Weights of a small class-conditioned image diffusion model.
Data: trained on gratings and oriented noise at many angles and scales, 395000 training examples, 3.2 epochs.
Rows from block 5 of a small class-conditioned image diffusion model, named by matrix and row number. Rows with one number belong to one neuron. Each number is 128 + 24 x the weight over its row's rms, rounded and kept within 0 to 255. All counts start at 0. Numbers have three digits each. After the name is the row's rms in percent of the matrix's.
After each neuron's rows are labels from the 100 images, of 14976 (inputs lightly noised), where the neuron reaches its highest value: "top examples" is what is common among them; "colour at peak" is the nearest of a few named colours to the mean colour under the peak. Only what is clearly more common there than usual is listed. The data: gratings and oriented noise at many angles and scales. In brackets: how many of the 100.
# fc1: MLP up (model.blocks.5.mlp.fc1.weight, 768x192), inputs 96-191
# fc2: MLP down (model.blocks.5.mlp.fc2.weight, 192x768, transposed), outputs 96-191

fc1.382 101:154119136139118111183112143108149086135105124124134089126077165108087144135140150114157152089106149126135123148089131092130133164093117155105151148129121081127143133134148164121129130142166164136199126108124150133148150156137120103123120109088121131082110140128145106119112146145139109118
fc2.382 096:139113100102124138128116146132079157105134161142131119137134078152156092133110115120139132146146084144111204116160091149143126114180105053141120145137093145131110155126150125098155111151128095130098136128148092149098107074117146160135155144175153140150132124160098104115132129148103147138
top examples: windowed patch (100); noisy (100)
colour at peak: pink (35)

fc1.619 104:128125158152097170147145127115110149131096143133099123130127098115103157117124118095179145153123153097143120138153155124118094121165159120137167127100143151126139126154124090126102142131151119141099158123139106152162118172171133125113139113154111129093168148136151120104145082135118173137
fc2.619 105:140140125121137114142113126133101118193119127112131158133119152143136098167109111153120132110103132104118146141117098100103125098123081107114154136117158124146142119126147151162158136109117121145118147109095178118146157093130104120131100169144148148134103104087143123166077126103147092126
top examples: windowed patch (100); fine (42)
colour at peak: grey (99)

fc1.578 096:121134115127139120123089158173099137084107069108114116132126150155092162139120136116139104142119171122112171133131131162113086141121135117101100116134119106187101151080116153094143142124150147101162130085178150110072110155126087137097131142103171115122151088114098094118085136129119123144
fc2.578 123:109105129149137155097145092137098134140141107117138097132123099160127116116098131171133176131122112126146116141115133102167128138102180118124163133129132132092148092160123116136124105130117168123076115169052097136174129138114151143095132147129074111125109126147131107141123166090156081127
top examples: coloured (99); windowed patch (86)
colour at peak: grey (95)

fc1.303 091:140141097124107135069105172139135144084111143136128151134168120108144072093123119091122110109095094152147136147128107113145130098170096150164146120109139096133134112147142140109135091111132154161153145123125138114187123144108076103112128164140138173171151132079065146181121122108119138163
fc2.303 077:091110144130091113126082136168144127139155128129057111138145108187150137156140128138151136137170147157118138133121133155124139115142148108138149116155130155159093142143116114103179150099160130128101102121105177130110107109151128130084075087122161113146130127118145139119100188161126102131
top examples: coloured (100); windowed patch (97)
colour at peak: purple (62)

fc1.761 099:171145115125122111125159169127109132125158108115113148130138135115189119149094101116150125118095105149121155155189146154093142108080124138108098118105108122100085078180121132135111155116140144114086122152148096136124120115125135105130121079158112072126143116094155139158109147104106110119
fc2.761 091:123114085144137146119121115096119112118140115116128110103114120157120139148173127113093131136136109114145174092122105115138096172131148118124088139117132153135168132106110137168150075119121164109127112144170095092122120168154117136166115133113113159178059154147093130095149097118094162109
top examples: sawtooth grating (98); stripes at 90 degrees (33)
colour at peak: brown (57)

fc1.86 100:123106126166125135123128163112131067139154142095123119108107157125126110130156133163101149101120181189153136135139156108131165158135183127102094109096134132135142086164155109144133114143124137148142110180134127124132120143145123142121140093119153144148124117122184129140109113105121116104
fc2.86 083:154150114137127108150148127111102170110134162164137141126121156141112113112132166111136104143095081104147079085132102118104099118109145151142130119134101127104155133096107147106118147117145093152134141125117103108142107133120156090085130149081121119102151140149126143112204147162124115155
top examples: noisy (100); dashes (42); sawtooth grating (36)
colour at peak: brown (34)

fc1.565 080:110148131151129109130153147161125132136133150114113136144124129097117122087133158125153176034098120150149128092166126107078083139069114132133090123094141147129131155147148145151170121144136150082152158149138110139127112128126134117099082124119158107114128111150135138073169174183137139085
fc2.565 097:147116135123135124115137163083125131135115090109160136129092167152102147159130112157101122166155119100153118108090117136137124148183095111105147169155121104131167112116131137144089124135139117138119103129121104093136099147129118162105116091157078121127117154139129136162117090060133092143
top examples: noisy (100); dashes (72); stripes at 30 degrees (29)
colour at peak: black (67); brown (30)

fc1.236 137:121123103106122149129124125129148163145137103125101151118091136152153118121084131132114111139120134123181140111167123125127120134116167144091122119118140154100150119138108118155112174127141127117126155142096140126139077117109203143082126106151097107138119144107163118187120147122170157140
fc2.236 104:122128110153156137156126141145161121109124145131103129119161127123108168103078138157107142115129115116149105150168126133112122155120118152124163133148132120103115110174180124133133126098131128097088136126144178144136171135169174111137136160137097125157121107041172150119137132107106178120
top examples: sawtooth grating (100); stripes at 15 degrees (46); very fine (43)
colour at peak: brown (41)

fc1.326 105:170137176183097113101090146162168136101114083088109145084110158138096128152127158118125101141124106134111167147103130152139129132132061134152148133172128151149100128119086126125116160166151142141117140167132130131114090133104126122122121121143144142140135180156078173109170163142084064140
fc2.326 116:096150120121124134178116103163106093161118076130140155132096131142138143113103108161138086114101145155121131120166075103120127151149151119183121130141118125078105125106139127144156133104111134116151112106105141131150138134143140114134118171113161119157150098118109144090122141140132170104
top examples: sawtooth grating (84)
colour at peak: pink (45)

fc1.432 098:142111136112139108102111135156161123113137136110120118107152183094133097171110136125160131151171116143120132132159170130152104097180136126104128112073114103106114120122171105133137095137142092117122131126148124159093114169089148140106107110122153146164127097108125094141104165134157135123
fc2.432 102:184093162154125146112113168120120152127145114131134146099117125137148134144180103122104143089190145142156120149119095119126120128131186112097132139112079109105097075136093137114128131122108127138121136119151112115078129116134152109113132113125149143097128128132142145113130114147103108135
top examples: windowed patch (100); fine (51); stripes at 165 degrees (25)
colour at peak: brown (39)

fc1.137 076:103139157136151158108109119183156140092102121132138133167140140159125160079123166094135124129092110125155100104131158106136147115133104130129115112138159119121128170082155121129122100105123185141156077139114123104079165133173169081132148110146130143133127149175131153115114129117114125128
fc2.137 111:160124106119121119151137170057094128164166144106095080098136145091114106128182120179136112173154143155123163163108077142101117130161120154147108137103106155124144097154105133138151165157164103141127169120150134118138116056117091149136097133130158132151111134100122093119141132146136167113
top examples: low contrast (92); very fine (52); filtered noise (38)
colour at peak: grey (95)

fc1.159 093:130175093108096140135135165123104140131130149120126135151135127108093119122074171133121066128130135102119158148137108107105080095095099143136122131129144063169137107089145120110151111110125148138141132116121133133150173106126134132136151178148149123114118119131122131158122127104120150141
fc2.159 080:159140097094110106153145120148149104133140104151132073128136109162120115154165166123154141178137163160126125161143154069172165134070138088124143153100129146136086150111136122137148096096135126165121168118138122177124114121125173140148123105141128150084125148112124130136111157119119137120
top examples: coloured (100); windowed patch (89)
colour at peak: purple (68)

fc1.657 127:160139184126121143169107154139157104169105119142117098103144123162139114154099097125088134110136152144140128130177146108129123106157149150116127096154110136136101129140181125155118116148149151117103109096114114116112103129127124088144106104146128115180139145123143115133168108111115157146
fc2.657 101:081112081156142117130128139106127137092126123111147115106097097147151118142138151153130111117109119134132130147136138134118154156081159179104138106148119070140102121120124107059139223151094156153136141104113120112115128148146111066105148153107114167116153110123155114134102130093141142084
top examples: coloured (92); sawtooth grating (38); dashes (37)
colour at peak: brown (38)

fc1.757 077:121119077133107091143158120133062153117139150128132090154134109118090114132169135099181137121092119094132146111138138166119160100083120119108128158080123077122130159095143109115141144145114126131100140131090157118170141095119105123129148124084142161137135104150161179120121112151160123130
fc2.757 110:168109159122129143100106156139174147096090093114131170137117164154138151143082135124077115101168161161089112124128127102121092120128082123116144107178114192144155114158153139147128089093135131128142112121163098145098125188115156149154112119147113114136113120119124074140113143092125121109
top examples: windowed patch (100); low contrast (75)
colour at peak: grey (100)

fc1.155 083:128102115122159162125120118110115155122147136107120091124148125090138150144155127134158143113136100120160149117136091126146114134160135143082128112098152075095110162109150160117116115085120122146127101134158143092154136160149122118082093157082133128099102162123148101125153114123132082128
fc2.155 087:140162181133108098127091157133160155165086125151150152132114133170077141110108120097126152117111122130099115142148165105111147104091087108133130148135107168160157160128110171152110145151163123143137129124118128143117108143138182137187140118128123149130161125155154119070129130123101123156
top examples: windowed patch (99); medium (46); stripes at 75 degrees (35)
colour at peak: grey (97)

fc1.445 104:143093140148083090130145101138118137127142156153164171134143173128107137113157155156114099117121163096098142069142119128148094124086112147145148136108113124132153117171120107115134120153103118127145176136158154123140150099089102133099151143095123094082137128103162112114127138167119188120
fc2.445 080:124149122122138106110099142120096187114109121105110116158157126129138108112117083126117112153148105133139140156132153143103141144172138122161152119133155134125104121109123137148111131143149104174114122154114115107142113125126178132147127123129138159136158133149097122116116113101121088161
top examples: noisy (100); dashes (48); scale: very fine (44); stripes at 135 degrees (35)
colour at peak: pink (27)

fc1.687 099:140121128160142100135119093153082139138110141098109147138121109108127169095101102145123108148181121094106125116131154114133101155162096145100186113157137120111109151153095151147122140135121083122119122114157135148144101103123151151160113160148146133142140146069150111137109184092169140117
fc2.687 087:112141087113128129138102132131148099171123088137125143156071133139148134153139109116144157116095121138136112152142099131129161145112145105184132122153133119102156127108109118112111110100174172136086185151115146085119168153117102135143144134138154083095166132151138169084160103138109114122
top examples: sawtooth grating (71); very fine (62)
colour at peak: brown (60)

fc1.342 103:130146116134110160099153126140132064138118161138123080138114151168119123130122095108134068088141114102121135161134138091093091181136130110118131162155121116113124149138122117116121086127115085074069145133147076144114133111113138080140116122130145139139129150104150091115167096075134122133
fc2.342 087:128136180103116091166144111103096153095163120153103160080116136124136123182096147159155132145132144136126095100129115173133141106133127156123132125111093110117127118154124122123127102116115162146137108143140160118117096140112166141135136142144115118148133082161088146142082144171128128125
top examples: sawtooth grating (87); fine (45); stripes at 15 degrees (42)
colour at peak: brown (34)

fc1.175 097:120103156125110151158136173117147080155147163113120113089138135127118096073115113172113126114112135120135051122179166112121124107102128108122133100113130180136128146129155145144152110149143137130157158126154134141133116092134113115119142162111115104117142077129126141124136111106137110124
fc2.175 075:156163109102145137100136100131120132145102142124112169165122140103122120125122139108108107149160127145109174135102100119146138136124166146147171073107115079127138110163093115134120156093096124130109145104099085156153147154127133166072136079092095132126117123134113157124109161123090115148
top examples: noisy (100); very fine (51)
colour at peak: brown (38); black (29)

fc1.368 089:110132146193117117078122088127141126119114132120129111115118153144115103102151125139113160158122114158097166111139121146136117121118087155134148092196104117152106151096099150155096113140117139141158157106119138109120128152146118117142151135121144100121136132140091118146074159127122107069
fc2.368 114:145146144131118126169122147104063184101162180109121087121138114109112137144167156126140132129122134117142116173110118107111136160140178119117107140095128146091150108144137100094161170096127084158114115146128124155163104074133107114106129148133118146144107146142127125075149127135113165148
top examples: sawtooth grating (64); very fine (56); stripes at 165 degrees (54)
colour at peak: brown (44)

fc1.180 082:112155184121154123062118131153108112108148149097117111119127127132141100113140121122156105152109163113138149119090119145145080108126110141103130143132103134147045126095131168128127086159127122113191133114143081102133120129119098119112100094122142164092073111147100092136121159125115095105
fc2.180 109:103111106093112098148107111118141149117077109142121166156138149146124141113119105115118147115173149106110081182138186098123106116112142124118146104158136129132142103147144111100138140095117110122092147149111121123153124199097159103125156152179140121175114130115119124101175144103117153161
top examples: coloured (81); low contrast (69); very fine (57); windowed patch (48)
colour at peak: grey (99)

fc1.22 087:163160151138109142120120105149103104146151145145143101148102175129110141126132120097120119144155158146105114096117095167121118096143102136117113118127109130142139167101134125137154156113151104128144084128109131140135092145077116117077157082150128121113153122114131181084169133114113122126
fc2.22 109:101126146155136123149112166096114106142119158105110139108169068108143108064105120162132118119122172194163139146121116117072151136142120135127123123117136101149131120155156125146162172083144123080115161119136141165097092101155145151144134140140131147153111139140141077149100142094163103129
top examples: low contrast (77); scale: medium (42); stripes at 165 degrees (41); stripes at 150 degrees (32)
colour at peak: grey (99)

fc1.312 078:127094124094132153133078120128154099117130110150124113122159112134130162140117099072142112136142148178124102082156140116117116103172098166104091138142131128114112173133112123116139119141094157154156142121137111096108115133168104062123138114110141077094104131132121134126123131160135178136
fc2.312 116:081128145146117125108151126128106159146127114105137135132091132119103112126130122154160156109101123076149138108132144145144118156138158121116153097088137111129107108137131151155109090117137129121077133157109128119134149111103132184125131132115124176156136134133114152109127118091131072117
top examples: windowed patch (100); very fine (53); stripes at 150 degrees (26)
colour at peak: grey (100)